Weights of a small segmentation model: 64-pixel images, 9000 steps.
Rows from block 9 of the encoder, named by matrix and row number. Rows with one number belong to one channel. Each number is 128 + 32 x the weight over its row's rms, rounded and kept within 0 to 255. All counts start at 0. Numbers have three digits each. After the name is the row's rms in percent of the matrix's.
# convs0: expand pointwise conv (encoder.blocks.9.convs.0.weight, 384x64x1x1), inputs 0-63
# convs1: depthwise 3x3 conv (encoder.blocks.9.convs.1.weight, 384x1x3x3), a 3x3 kernel
# convs2: project pointwise conv (encoder.blocks.9.convs.2.weight, 64x384x1x1, transposed), outputs 0-63
convs0.3 097:109153138081155171146049133159114136183139124133088088165142120185149113082130119112101156137109108102098081121120088115127113086070158118178085194158154132124102131146177124106117114148053179
convs1.3 089:114167091109170101109169092
convs2.3 135:080119148137139220138123115126172188140176131097176148092075141134114110160145148121102144104133179164113143131105105089119137046130170080133190142079116124140149176141116133086173152155151153
convs0.4 088:169192113165159119083131141114193180112169184095159110136145074116089147097113110119118062141093123114104164134085120141103142126148105118089138102106109103092145056161151119092108058078130141
convs1.4 094:131166119126211116139107118
convs2.4 070:114150168082131123170150139128080142140164089140152155124119171056081118118138182149111139172165119123124183099077078098133164089098148113155180102077116126060126155095141155146086116089179144
convs0.5 103:111138109077137154082153085197121105137178112023147100182113125085151129104092141121135133123132177168143159091126139137123133153169171102100109104146136175118115144172083124093148158187104085
convs1.5 114:112135112097185142126065110
convs2.5 098:125117163124107180173117187176102102139126133108157097177118177160101086156045187116168124105139100065114121121087115079121136061141162154121105072103141091117138168112124165099143136124136101
convs0.6 098:132100137195095104107104099174132100134079122124114179094089122146140126139164138099117117134193109154107152058175145123159144136068106101078087103162172142122116101140194078151190145145154162
convs1.6 099:127128142076187115137081108
convs2.6 073:090126193123181141146147122116108145170190123162109104126138150117156105168085123151118121148145073030167162128061064148129117083130130095138100086148106099122157147114096101140120171085104093
convs0.7 098:123087087121116120137077140099100084111145146059128157079114067171151201123136099067141094129094138155099165100138194144148158124093155110112095115126149133146111151151126108091062137099065163
convs1.7 106:128120123138105135121220125
convs2.7 083:126151120176138103102095160118180119078140189153166180118163170084097138088096156148134134189137150075089119088163110090165113127129120085078168064100165138122103105080152144166120124103135091
convs0.8 104:158156102134150132112123099170145106168100106106113119207175067104084144086152095169106192117105195123123162097136118178155123143084081107078156140147146152104143160182136067118133114125093148
convs1.8 084:144126151111182187092126107
convs2.8 099:109141166109129194173131161051159121160066165110163174088055102151170128140206142112144113109118090118117162171147145134129143136140122176103084132137072151103115140126116119177134175154152129
convs0.9 095:091166085130151176074116123127131126152157114129137123141118119141115100138086193134165146138199094075149217164115116051124142146113182117135106123119158107085128124109074112144169145101071089
convs1.9 113:150156107075070132120103104
convs2.9 106:200126101171097100171182125143128128106080133122104143118124144117127144106139094068122165103179141157171108115135186130121000126094106104125112112143130122151118164149139175119149106169132124
convs0.10 102:124043083167075125112109099141110161101113174116140102132157088144130146097137086137117084120118083115053159118119093133110163070115088056154137097135100068119092118171098100127178116114131153
convs1.10 095:095132105133085184122170155
convs2.10 090:162128107114091130175133065110111162094133129074181132098148126090137148097127099109057159100138167184116073107159152132155074061162150120173114160109134088149142131159100127109186065143126119
convs0.11 101:107113130125105143095146146157174145153173156101112091163105135051130100184127147148110162123086130066122029202157104115130113158163084105129075101150136158141149118144100134132114113158151070
convs1.11 072:128106195128064113128129129
convs2.11 125:171125129147106094216179166189158127122122171107088119137131154088100114151148136066067176145155138103126098133132110116064113098106103125178121054182143105141109173106163139129118114126155148
convs0.12 102:117130156092174149171159141159139089126107180121119098159096106054162069162154159136122127150066151102099061155153113120144169117152081165126119109165084152089163113107126154178095196140125113
convs1.12 096:082139147177089104139141085
convs2.12 097:109085142167159122138106122090147131139146150097103102142108107071144111131074123065124135134215177089152138167120102132143105173061180077121089130152118118128105212101097106082150121117107155
convs0.13 103:086147118142081216102093137133096092116097149122123101092217175094094151181121123091125131126147140148151131102181105134128124072129158186128078073152125182086136111108118103130153139147089136
convs1.13 094:183170172119156126121098103
convs2.13 088:082110151085162152102155208132082123138118093154107102123122141104113076169100136109125091145181143146109138152139173116083120153075142199128119128106105172072112064093142135155202155139159139
convs0.14 097:111094147119197166102089156211162091113098153125100074144114110144098129075151120160148157175158185060105083148211124130123161138126129095135136095145144105158138113101122138083094110134105101
convs1.14 102:132129144094118147184118193
convs2.14 075:111138138150133121135173122109149176130098163127198121059103073157121110118110134139116184064193178170131113151102119142116134093124132121175136194113126066165182111158105117100177106148114084
convs0.15 107:120066137227097123160130129121129156095116165114147154125099142012137142098125110085127124148146139162115137116106145128104079103164155142129170055183063123155094129125127134096137125153132109
convs1.15 086:119159132112210154143130110
convs2.15 077:164150122145156130180134117083128153098130064099108157136128145176126144115128086097152139061182087108134212073167126165095104111118140152127161092075073105159053155129098121108148138145122139
convs0.16 102:089142100065159176122147164120154111170140134105101080202107142120192153171079168102101154150153155072137174146122140140146114119147167132168142094156050096107156119099127158169144153145145093
convs1.16 092:131107115158084133114200149
convs2.16 092:137162149118158157100086120076146181185182126160102168154164151167163111116103141164164094129120063068110182141072096160172135112152145141123163131097104108139192081116094133115093156127098137
convs0.17 092:094123211135121120094183126154178084133155169151148083192130140123174142105114154132157194105159135092116103168101172155108125135108112157120071160113123121119094158157130104140198098142131062
convs1.17 096:141196156149076109131130138
convs2.17 085:119076122164148109151158073132143115107076170143135108147089145183094163106056171102137198128122108120145184142094115096068122106158125120170138162202085094171154127118142145088122135152096118
convs0.18 105:102145106079144156114081106179098147154036152055124146117163107082111142166125134105124143140085143122119179158093172145175144170134153090128195088136114124112148163112097125085062116122104127
convs1.18 096:124111137134114089139211142
convs2.18 086:177145092094139094171131158085123110131185161097177195086147140118087116145107130115133126112160070069163181158147130066181169073136150147125090076100132124149124128093158138155157123086117117
convs0.19 104:133145176110179131083131169076093092119124107149118123180154161099141165116125106163148122109108147050153165132155142128125156138187154190089196134171133145105130098045113147126144094109089164
convs1.19 122:150112119148116131164047133
convs2.19 090:088147148069171081106158181116091106102127114157184130097095161048135158084162108152146132120149152171118104096167128109138153088174106168175157160111126177132155078078119180114114144136133102
convs0.20 099:081142151159231107133134153118124173129159141096153122094138143116077104107162119149127124111195135144130062092128115114192146122174133045147119105112115148112138099156158109138055109084141108
convs1.20 092:128134129142220131132148139
convs2.20 106:151083111115097141108158093145117093091130125104137054146095097143148148121133148072125204097084114127162165114097087169094134149105143170159102158197072111161167184168123116112151154180122126
convs0.21 107:108147118160039090117111135141137155076092147043138154206139149071107158109122150065162147142113144141133122115101171130066102142117116123113158131188114138171106140117178098118126115150115175
convs1.21 097:126132121134220150128143122
convs2.21 106:137091169100204133159211128130156116088127138114172091147108163187149132055157100111121158051144106124158165119168156151110093115116121133141136184116103120149089149199140144136147142155131106
convs0.22 108:121105065124099116085124109173132127125139056075096143127168141083128146116107108121114135172139227169158155116120121121161129141133137067098092104139156089170125109146121098094100089087205153
convs1.22 095:131173118144168056127121130
convs2.22 099:177107102146098115130119069076168172079103123103190193153104120162154149101135097062096151122102121098165138139174138141168086118156101072138164188121142132147106152136131100168177162111158130
convs0.23 101:057098155108155096156164124156115148063148126095109152127158120068162095134107124099073114135093143169132074142084118122184235108173131124166126108134099136119120102151159139155146126135187129
convs1.23 111:128089129147213129130135138
convs2.23 087:087085108150120087125128137095140125180111140190175121090127123168132119154096190156111169073131125073157131209095118108091184150150151123132115186188120127124197105074123120146123128146127143
convs0.24 094:154127093145086110113167134103111145111106115123095146160125130156164196105150043090133130117164130173101101074111163195168104121104130126066174124142102140134128183163167057135141103113145184
convs1.24 092:159171139190152131125167146
convs2.24 111:079143193120161095074108119179115077146093154157121064121092177091082140117116122171174152148102116128131130127116143107097185082150117134182139091114121092088155135120080202122097143110121090
convs0.25 103:110118118093128161138127133193082133124092087074078156086145128072116131158146152144119135156058089182129175171141084124135114137038134133102160125139147105109169089067091115102122123161136160
convs1.25 107:113141134104107137124116215
convs2.25 106:110144067088086129102143112149183103072204138115113129173107140117095174132151164150162117152091154132192128142126168168142094109168163086101085112110136169153151123086101083170097143122189126
convs0.26 096:104105168126180116087205112182161090175152155107163141146115126106149100079128144114135120150167147155133086132165116146137096107138075198155049141136166133144134148168160149162125095062101115
convs1.26 115:152121125134088114201102101
convs2.26 089:077123134122140079140154100080176113182065146089094099140122080162137113101122149059054165088143202102105101141138106135116156153167100113146145124116143073138174179162138112120150154103118121
convs0.27 094:148128072166058118083158114161163095117132111064147183148116119130157153116149126079155167127156143162096106106159132202176153102129115100048117140171128145171125127157163107089143115138170167
convs1.27 068:110087118084124061125113106
convs2.27 095:035177214103154156096117121140127145183153156152081087123112146077119128164077139159141124154108110105122094169082098138065133089149124127178129095113090122121158102092127130110107176108149124
convs0.28 102:071128178144122173134158109179109113159097228153161133130100101096160078132120139129136150148079160126140098134128133119112109126068109127151157119177118136054174165137154078164087172135166130
convs1.28 076:171121134203094120133123108
convs2.28 080:152132146117091135193149071112144080139078154148122165136103098154150127100124124086174056113189093116137136092115144112104042097081115082166123107077107065133108173136116121121131094133147149
convs0.29 097:086133144154138170095083112081095112162184136099131159079147172122166110173102138108134078154139077082110136147109113101158179172177178068120091065163148161108113113084096126130110119093143112
convs1.29 073:126105113136058107124183137
convs2.29 076:137104127099133121091125113124114164150052132056084110088068119149205144147153112090066149135069186143126117133174152141099119143109130072111111173163113105130130152158097110159163115168145087
convs0.30 106:152118096147127147086093102101107144107131143163199131088107124137139147163111143082148132105088135130163205181119056100097099161074110137170109149096112121155130203075100135130126171073109153
convs1.30 091:107135161083072162140098114
convs2.30 090:209231145103132113157101114130100126137150123124109149082131113115129123112187139098181132113127091139140166155111137133139066096140089153191183105093072138138140093088145143120133132177124186
convs0.31 098:066149157125130129162177154138099111103145093158133082089159156135194128181167129117142134153110116185166142116103098127188111181151134157140076105125125078105198155156096177141091103086089128
convs1.31 087:105117117090085188131148163
convs2.31 073:127138105140047164200131090093107172093150143120141203114131104143185168156105115103077119139137093156147166100141109142201081148131159135082118152132126145144119164169138102155103133122194099
convs0.32 097:145157106034099126108107124082098104181100150167155170129172119157168194172156154121116147126085156128158197168143098104125157175153103128106130142137128097100142142050144150128093123100164137
convs1.32 096:116122113092160048126126139
convs2.32 111:066080198165131133100133122082106139121153176111210145129140127127092120104095130113067108095152175127086107145123118137148176131169114089123128217142127039114131120135133114097121123127164121
convs0.33 103:124083134068155133142099132148118173110128139088195192159134167118156125101159127141165122108128101062101117107165126166160130133123125129048145152110163163166151084218123149143149143097115072
convs1.33 103:133161136125143133114049091
convs2.33 091:090146160151118127151071150027109180118182139154115135107138118090113103143134117150121068169144090115110115110129067131222160115128150177118151131048140143142126107110119142161096157140123111
convs0.34 105:062114107113104132142182164156108106136202118089168114155166151092141132133090110068113063124095159177125150092088151145113132133131163129096135063188154144077117115170165108087114140141173125
convs1.34 095:115164122161160092115068150
convs2.34 136:109101168101134181176141204095119105124101158153149066156147142120135079157075192157163104116139151098091080191093132097118116141143158156195073105132126112100120124122116146137105151135068122
convs0.35 094:073120138141115116091180149143163142137158153079102095210099104162117161102140077113117207104200097150098137100146121117173196127193137146165094099136114157103141140121116105152105118143127094
convs1.35 090:130131133125103133141219125
convs2.35 095:119164143136148119121115101059142189160166129107085131112116126120139138148158108171173072148171115159073104099128118149235152097152121154154167083063154107123143093091106133151143110076126113
convs0.36 108:102140142166193131144156163130147140156178134139140058164141104117034121118143149074126096107141134079084136127098083105078145148116139113106159126117158097075186092129137175142072096105165117
convs1.36 090:109098107094075090099096110
convs2.36 142:190123109107121132137098119108075115109095070152187189095102146109138157147148079119101126157123133155184175117122173113116088151080104101106124148086105218123110131059160143139174123150148149
convs0.37 101:060191174098151173111165116112168098109205150116080063162112142140177135129119136111110129077136131089133083163153156142126138111136109103189122099092074108107149119139127125162134144126167061
convs1.37 114:168131115083057117121131139
convs2.37 107:114178164115128129091108136133149164135175135148186119132156099129126140145139129191113099160108089156106116119152090092212190095183124140080160145092184125112130044088143152143106118097168114
convs0.38 103:111109108093081147161105099111105190099133111147120169087148139142110181161112127147072140145049168143144147141084100144120107129151101148097182118147207099129134062136104158099115140209139115
convs1.38 096:135077114057155142146140130
convs2.38 110:126175162097181141186129191213112153119080114114139144117139135128168121133150096129067145132152147130079070116119156171152098149119099123080091125065130124133116156170112114171129137131091054
convs0.39 092:064123137178135123097107090099143129136155190082136102127102112150121167120152130118166134098164114146143074112207161150152103110159160138125082072128199075164143102192110102098154127126096165
convs1.39 089:134132134138220138137144136
convs2.39 151:154110125065151139130192144135129110142151124176187156169179145074109106124080166145071128149127140110152169146105068104135114109108125123103157148112053184096141118120196147079133127091168106
convs0.40 092:160080124156111108089170084137139105140098088145121098138124071123130151144102121056135124145081106139180153140142138197140146178123078135121075145218155122181139142132192103123092117144160158
convs1.40 110:117128115121040150108126115
convs2.40 097:100177148102136139094121130144115114184160105151127162079067155128090122160084148142143138178135109107138137173028154108161152098180137119131139087099108131089192127060138135107123098085137085
convs0.41 106:109066087188072107080147129139138124163085122152190140162130157168138175132173114122182159110148114129131164084131155128070104159132121133080094152160179132125099120147179115115143095133053098
convs1.41 085:114108135109215116124130151
convs2.41 103:142141192065118111162175156195152122148117116128100123131183090123127115180106118084080157167091084136118093115059111173130111100146130189157122163133096129117131096144111095127066150164170159
convs0.42 101:105060160227142123095122159134149154097084183103176110122140145101129145103146078093076160157144146141091116063121109135132119148161082132102088112124191147148093146179124129114142117132119190
convs1.42 115:142106109176083087165127099
convs2.42 074:130109133173182159071086106181120140171135112079113109137169099140153125153136147103149095127105152107129148125143136144064128204137104097141159107212140140159141168054115117144098182090087107
convs0.43 105:153147080114102168147133137116085175149016120183143201073152121148134142152133128161113158180144121133151171150128095104143148124058142156145145148150139183116109166087136120090169128139108115
convs1.43 089:096118081101174120094106091
convs2.43 175:092162175159159073128163116131172099155116175152108116147149144141090106085127138147151168084143156086082081150125097129126125111185112138167165132102146033149167126171101152086061098109127126
convs0.44 097:156107109131153062128116088106094174138143135158113089196186158135112154063071106131115153201085093190148120080066106137158110165130095103139156098111122115091148133138114114148136098115149171
convs1.44 114:121135155138170174101181158
convs2.44 083:112139150124134110152154052149089177130168140140114121130105140183151163151133010144114184137106142127101115114070158092131105071164122153164170155128111083135141088162126146139146112166169155
convs0.45 093:167128095120145179095109139171117140118181063133123099090154127080103112119153104138111161148119176097096148104097129118086160148081202095132129049117139149132156177057083117137132172119173136
convs1.45 124:130128132149042108107106131
convs2.45 091:082038137077113163118136096134077115147102137161161172142142123121160129151088145113132137113077141123128150146071116140052158153164107144128115135195126170117159116105159141106092215114160094
convs0.46 105:105076120175120173138115151153116072168070138187179111133096107081123120112131119145196159094091146146075138087140126115079143166157078136075138126194132176140169151154121119142148157095093133
convs1.46 093:210133115131169132108135123
convs2.46 109:126124158087147041131114137190144112119082111156192113183130132182112160110124123185162135123094110139203135127104074132063167130154110149126119138096113113123104088099135165164071128137166153
convs0.47 087:044102155140138080097142146112139118164157129141112083173108139095136089095141086216146087093170088122100070125187065102154119140166121144120075087101172103126142126127131111140105137101138109
convs1.47 089:149134146149053138137168151
convs2.47 096:094151131143130106125112147112108171173140131168080171129139094130088142166111142162114085136163119125093073162125063146149155150155164125108102115132173078098152053049121067113063123095147142
convs0.48 090:068081098182154115142155158143131121134100108081095095133127141057103147139143131151160116129146101174149117055155168151156103171082077071074142112164197119158147126150136079133097127114109105
convs1.48 084:147128130154218132130128128
convs2.48 103:121105129053110123115133052163079090131148131157167162132130123162164157114153121126079105120081111143133116132122127136092193117185083166214134195123128125146142105125197148152103133141172135
convs0.49 105:158113085090090162135052114088134123104123056103155160076115097132119169167158126116123134153082116166181157109149124131138175168115125104107182103138101202117147098075169112142155123174139162
convs1.49 103:134127142134211150132164145
convs2.49 126:085210149196154102139133160128193162155136144125061100135106138133111121100133122136151138087176152066068064150152124124137100142159130132139130092114174074147133118153057129166131117131094140
convs0.50 097:165157145124131135134126144037150147122140124113126147114116123104167134135151146146131101152118203133141040171160163165197056130146176156118160130078102117177090139167113165135101134157146087
convs1.50 117:153131101114111158060089145
convs2.50 099:066148150034101151132140094075109154104119102109131150104117126111110122137140158153112118145111119213091116085106089104124137108173144200105115070087156147120140132223143118116143099121111113
convs0.51 116:121192121152118149141116106145067104112154050119096105129141110072102139159091132150102148125098145136157251135104110132082128165072131090091142109182118148116147108105113136110092113146105083
convs1.51 146:130140135125223135127130130
convs2.51 126:126163134099140112137145151133207137148153102139165121122132156113096059100103122109147162143165109102141172150114108056166100042147159138140158132076090117115145147132122196113180065123177119
convs0.52 094:096083134171105123084124149113127106167159099062113107143180105081169143116103085089092155122150184126105113112170121167173097135073166083072131115162150134137123092176168087100121085179126130
convs1.52 076:150181121151126177121158084
convs2.52 089:145104176156137098112082175156155114118061088142144144146154144083133166095180121148150170137124071118113227088136154150151181164125147105100137140091134172120120160110084161138121124145199135
convs0.53 093:123090103161128186145094128097096134120178142145089173184192153127142122094161117065117138158147100087062114117112100151172105133103164081144189129165112137094126110178139171127133147194130166
convs1.53 092:110173148136128174157166173
convs2.53 094:110151143151133079110102132165191084148090147115121116147086165144112186111205148162158123098096110124150099093172176154118190143142101172123127103115140113147163148120087154140052135132182185
convs0.54 091:139096083158143108130170103157101118125085130063142127160154155135105173131103117123138118153170176189166167114127088135124107150056089172072088095156100106198105113142138132047147120128112150
convs1.54 094:091117137120071191126139140
convs2.54 073:134127121115082229181149095174150101139165173130179157182067118132135105171127163139170094149153173102102145089127095113160159107106155114138175135097140148078132163092144152135170156130098147
convs0.55 108:099207086084124141161129099127129123131066092104175183131112088165149076142134125190098125168082113118088139126109112135102176211081149112186157131123147159131139122073142140090141142131143131
convs1.55 111:124071091114101116185139143
convs2.55 113:188109111057065191136100159144087136079093084159159172148107118078139148166123121105138098147119117150154192111103139143106138144080133134084099123133106185103105154063131148102175146132105099
convs0.56 104:169143125134165210086090095143118119161094125159142162071147135132129137145094123072138105159108148064153199181120130124087159118131173109147072120132084160118133144038134136134132164137123089
convs1.56 098:147166142155055145129105108
convs2.56 096:107177069139096181088080146098151099160123163114151138085112117137154142141132136083123112170148149080135167193121157142127093132075136129069093090112152167105143162041099108133181123136158099
convs0.57 095:151126147117159118137117148142094098170155099162160144112145140128107099091085120206108149103127152114070180128166087113126089162116184103167131029170115103091102074126137107109180145120136081
convs1.57 077:114123128110218139128148132
convs2.57 080:189087123083135116173152099145112119107104150134182102182111138137154139093120152112056111085142137155145162107149069113109116110123106117090163120178131144128122162121209114111195157082144058
convs0.58 101:155083112149012115126108134153091132123175121089134126168164131121125129123094125076096129163158123132155130109127137118141076137092150069092089144125144045119106119178136117075118091180171144
convs1.58 077:127170159096104178117094161
convs2.58 097:159091105169137030127150076133110139139128117129122107153093157156072150105152073126076143126112139110130134099165126117172127104162079117177131142118162110124115139183088194132128036142165139
convs0.59 091:197088108189079142099125114122183125097073124078077150062096082124151138133135114069119102100143143151094134082190103125157113161104088106073085155135126129179112141145139136105164103135139127
convs1.59 081:120107112104186102091094092
convs2.59 096:056111148107179118096177173106141169130155175177094097138142122119109091127058146180115126136158149116122144152109072112083125062118147132135081092128141106143112138134169103134153172074084069
convs0.60 101:080144129113155164088080112135149111164073096141132134123149155117144134076123120136139118153091255117141154102126086120160120137079078127065115033124128123139137105097139156123119126113107105
convs1.60 114:142182122152150087098100088
convs2.60 101:090150071122139116084132111141160145162136127144114112131138096120127105017105101128117191140144120074098115136192101168051118133107110046155129149157106094137091120126155095120159101089131110
convs0.61 102:145113128170184112133174139114149155109128126135075074123128074145073106139122127131111108165105111088134084117152146137069108078189115155160149162151164048147132103137157122205143103125073086
convs1.61 122:097061158085126120132137158
convs2.61 094:098155136143109119098182177156166169127161156090123070158137185165124147122121124165141151063160098192105069127167128125097143084149156147113143118136175116139106077174097156165085097119177159
convs0.62 104:095181143088178140107093127175145117172139106184097131098173152134133120140140124161068163147062134136139123159132189149146189140131092146128095097118160172117196106145138108187107158133120061
convs1.62 095:125152148118215132115107126
convs2.62 089:167136102177109130195150190127150131106103122102098112193155108148162154159094173052158116094137081137152160108138152143099115162117138177054109157124110131154112174184116114157178096140127107
convs0.63 098:109116086151074155070148133143096177177163094136161138145141157066074107092106086129092112166116211142095121117107057141130136081082111087137147086152113132132110108137179121118151175100129126
convs1.63 108:133135124111215156108122123
convs2.63 105:135091125107161062115146150112149123110151126138096145157173121097097104036111104120097133080183175124116130172182134123118110163119118099139133192117177102133084057106189096130158089101143141
convs0.64 101:119167101130115150127122123139108093098188118043141118140144142116111117166137116051172102095120150156081160074101219127142112149147144161106164078179123118131144185165108126153091135135113178
convs1.64 112:147117148183080119174101132
convs2.64 106:072110198107175134164109160081149125139144119135140131163153162127137082127097123159131134109150170079085055173127087128116080093169155124198133120117129130111109063158098132094127166112060138
convs0.65 091:146149168099179171105027136128127152168186139133089091123133172156124115087116102118139165106105095089086074129115103114106106096086165108191102093117100171103123124128156137101140187135089150
convs1.65 071:153142108132196091143162103
convs2.65 096:118115159109067154186166075140158141128090153127228153127094092094143155122158122083097109151129097150081155100135106157095111086107129069113061164136152087128129122128129066120156147168132138
convs0.66 091:135115143152140106044123121106159112131143233077136126122105121164161152098147120109140142086123104067133095133131172137152090081152118119097069068134138097143123086190100129094126146107068115
convs1.66 073:136141140146056151142170158
convs2.66 098:122108107146143164068121108087080115135090136063154105103092116217157149108172121124108169074068093130136071140126153181123099155123132128170097130147128079124185148131117122178127139142069127
convs0.67 102:125095154181155055077129137115159090145138145101102049120109120160104099107109151110118076096147146111111127175126122144081142124228155071130135129085158071108143134158114132118134075106095107
convs1.67 063:107107103132178096072116098
convs2.67 105:133135115091120170126127181115097134140102080181119135125137121106131120166126106117103041175090117133139173135082131099119113158085104131074117137094093218061097131089191148159129163114106154
convs0.68 107:099154162126152133125074151147106101175164132129070093176190145067194123131098130139119118119130116094132136138133155142107185178103175165084196088167106134158104061131125144116129145113183136
convs1.68 101:145121161146116206103124151
convs2.68 084:060104118123136161194124155099099143140129142144179107068145099104162089130094137100100124166160106172112180134170098123117114110186117094127061086166125089132120132090107113089098124133137039
convs0.69 106:133182060096076193153118092099185108136157102165157112116084085155121171086133165141161134114139177121100184130118135129124126133117136111104162091097100187063112167142153114148078137126077145
convs1.69 102:141128118221141129130127122
convs2.69 102:079069115126150148128140155110147191143057138195195136158103094106087136107131121160113132098055146134137142168132125144157129133205099143116089165172159136109147112089115128155100143137167071
convs0.70 110:143155048068052156132110141114121135171099132158097162128137134154112131093110119105076121157106128184165167174073153127168213126109162119146147106160117160125164125127141164092150179128162143
convs1.70 096:141138135115074187142158163
convs2.70 097:158145101125113137181133165146185150204123147189112161158153121073097104150092164155127104121181135128127102160092112095107123080138162126137136140064076104121159085138162118134149141047120072
convs0.71 091:103139164096087178103112080177024137095140086133163153061103154124130109164108074170091175148135102143169145100108141148151127120095101147143115086134115161135098138081098089160112167158118117
convs1.71 077:116094096083185108129095113
convs2.71 095:128107127155140158155081151108135073091085137048135127085121164162172123128159145099160123088090150144129083145142170173124081167128090098166106135121179102149155169119089088160108158148044115
convs0.72 103:187153079159049126124156112165123104125108114097124169153152190125113123144106114104063136150147153151150118110166104119157099152087097046105077112142188125176114070146085122095127093114143135
convs1.72 101:160082171157113095125163157
convs2.72 090:176072122186073144129146126165112122119188073093160132151174196123077134150115089107153079094144073122139111100154099109121115115100151136164165133127146160153092120140124193064111078142125138
convs0.73 106:133177141098105157099111183139149185125114125111213160121155140144150105146140086164078134194140118141147158090095162146161116156100190153157102080162128183136113126137090170152110104125100197
convs1.73 088:130105143143108174121110201
convs2.73 087:185131115131115139134073176119069203163106054117182132073125138125130097128138083112136155122083070118136173090090107091105139131104148159159176099119126153115156170120122191144165127145092126
convs0.74 105:107141153128091143127105135173104182101145129130118097099103109059112070128154133120050158149080137130128054185156123116154144150181128125174127113175141182133165071128137168131085134157162084
convs1.74 071:124132140113092214119122124
convs2.74 118:094158193142141169098080088072132169151165116112129114128138163162131102112123120137115098122101089117085163142127145083212153113151114129165185140085119154131112100166089163137187164115104053
convs0.75 094:104159143089175146093111171057143135141113135131116124127137167118162165170139177108123146110130081117176103182130156125130189169177097161103111112123043184106133122101132171079114192137134102
convs1.75 058:113084129100186106120102087
convs2.75 092:169111156088095095164209114199128118131098082142120167161178185083078148113119120093113104120117147140112108096105149113127074143145102159175148141120124154115115128165166177138049077131132145
convs0.76 103:136142164097164144164176128122117145167108125187130113097151116149074140129097125208071096101117135164133147164110087109102120144143160161131138151080122149077201160146135125127151028138111088
convs1.76 100:134171121121109120066075112
convs2.76 076:135102157129088102139140098106131108106135094083161177109097177087092176125174119077079144073169136203163188103082167102171132127111102134132062139120151127156143163144151123141086114166163134
convs0.77 102:100046146181099115086117113066106146117112101143131176088146109141148153151136118136108106121059065147124129140112136127124137152117097103088115184121191135114127129137150082145135155141038201
convs1.77 080:133120123119095127135217130
convs2.77 081:125163054170090088110124122080110194174142130139155158096133132170150138122125182159224109168188155085095161113148092119157141114138133068120140112108127115116105122133106166093155110124078108
convs0.78 105:124175164135076127103122110151165094179095123102113105181125141115088124080058093165135117159119210143104117143130090152146122188089085120113100084113120109177127099132105161064129117164180106
convs1.78 082:165202165126121103121112118
convs2.78 091:103143158109147096121140110084147131133095169172125133112103163121079121048112106124161172120142176153134087152173126114093135104124106126213123116146077106177104091112170169047091088104109115
convs0.79 104:159115091122107147103104155115109130154094112103123070134158045106075172134095129124105104156069163154137130199066060101126104155142132118144204120146134107106143129109167114151068132159099148
convs1.79 104:139121127113207167145155132
convs2.79 089:096162203171115112182161136156129187187133135196092176127165122115119099180105111158084162103121141151089073140125153112163125113178155178152122109085152144106171110133116093124113103098163108
convs0.80 105:144139140075134163141087105163039118100095095155129165090152152109109102139118135161141179187115117129193117107123131118135155142074094137167110077111124143153090164069118147108113207145176104
convs1.80 084:080153087110172102109101104
convs2.80 096:106089102182104152135130116090143157127170154064108118149127108161139182113156138094145110029091127142082101128151090172140151144177143117151167142162180090171121146183096098152095142127178134
convs0.81 109:114114177113122125094148103220111063137095137145087093150151113062101134123096123140159112105093113133083132136131078138113089105141106139100146102138223058136140138175071093122106139123148145
convs1.81 095:170140120118211128121138126
convs2.81 102:138107077193162080083108124094174141126109187129125098145122166171128138074107118146145158108167188093128196158183124115111109140112117052124138148173132107141126163092110129069146099107085120
convs0.82 102:137131146135175112069067123187143110137102144093135107163128136104108152124104124180074173189154194120119154100107116146111128153102131076080071070143109085061102140120104125109122064126144133
convs1.82 091:090141149090141183129104172
convs2.82 095:167069121118094094111132105140127150105126092092114143091139152114110143139144049093158174121090140169149114107162154154172145117159123142122131100165149134161115105119097159071144014180176159
convs0.83 099:157149124126138154084162140167152083156113096135119147171077094199145118142174079134151146168217112130097060129131133145131064112116144118124122123089088134125155200167125112135098133120069099
convs1.83 104:119127148136211091115139131
convs2.83 089:118134129135128182138109140130142194132110163151129144040109113115067156108104125107069136097111111208132149160115158115099137107144124109173170147186186106163133096097088165065137127148138081
convs0.84 097:135072155164097084153145133138125130113090179103139153093111147085119211102094108075153143115124170153090095134122149136109038105109147110132191101160102160153080163116152111097130132159155183
convs1.84 089:122113133181075111081154118
convs2.84 104:173156088109090153083122161212141143123121089125103134120133111088071130154133130166056105156069105165110088081098145136138121135141108115193156141214173131135171090094126131131120123109149119
convs0.85 100:065168157123140180155103174138147098112100108098108131159113106139143138181124142142143108169089185092176093151166125126183110150153124162207140101143077156135119104088116159160092151177189151
convs1.85 082:126128132133181145133171193
convs2.85 097:167161151140132142175133108077104174094134117161137171097106126167095190196159138141084117111195162165127149141084161106160157105132138137212160134090118129174171108137124150134188148119153105
convs0.86 101:137150147127122120095126125182109147193122112173102117088142159128111072100087151210092128153150175145133141123147103077156180098149161103127087060091154162053136134105118148140167102105120082
convs1.86 162:133126127131224134131129128
convs2.86 121:198100096156126096182151120098149107127113152105153128116080142201177169144138153026140150065091104111127108134148142110124111097149145126141136175153122115157179182151095134138177092140159125
convs0.87 094:098131155161115131138164068106078080153116180149156205137157108136154140106169131180195049150130122160102145145107139160108171138131143127068152107178139097110142127115145084169078108109101141
convs1.87 103:118142138221137122127125134
convs2.87 108:098159128120135160187126098132150127124146124060072133082143073115191063141132106096106105184129122161115108067173126143210086098104138147123175128070142117134099153178131105147139128114109104
convs0.88 097:128108167136126046107142113171142153151148122129119124152069123120143098089122127205150130106089163109138106097119152098157096232157109112136078131088110144214102095173096155120117141126134118
convs1.88 110:151178143132096158094086094
convs2.88 080:124114177168142164133150122151096114162140150159143109123123171128100104143123081168140149084165212175125090137117130116109129226139104127161080128120158099135131105157146144070074080067108093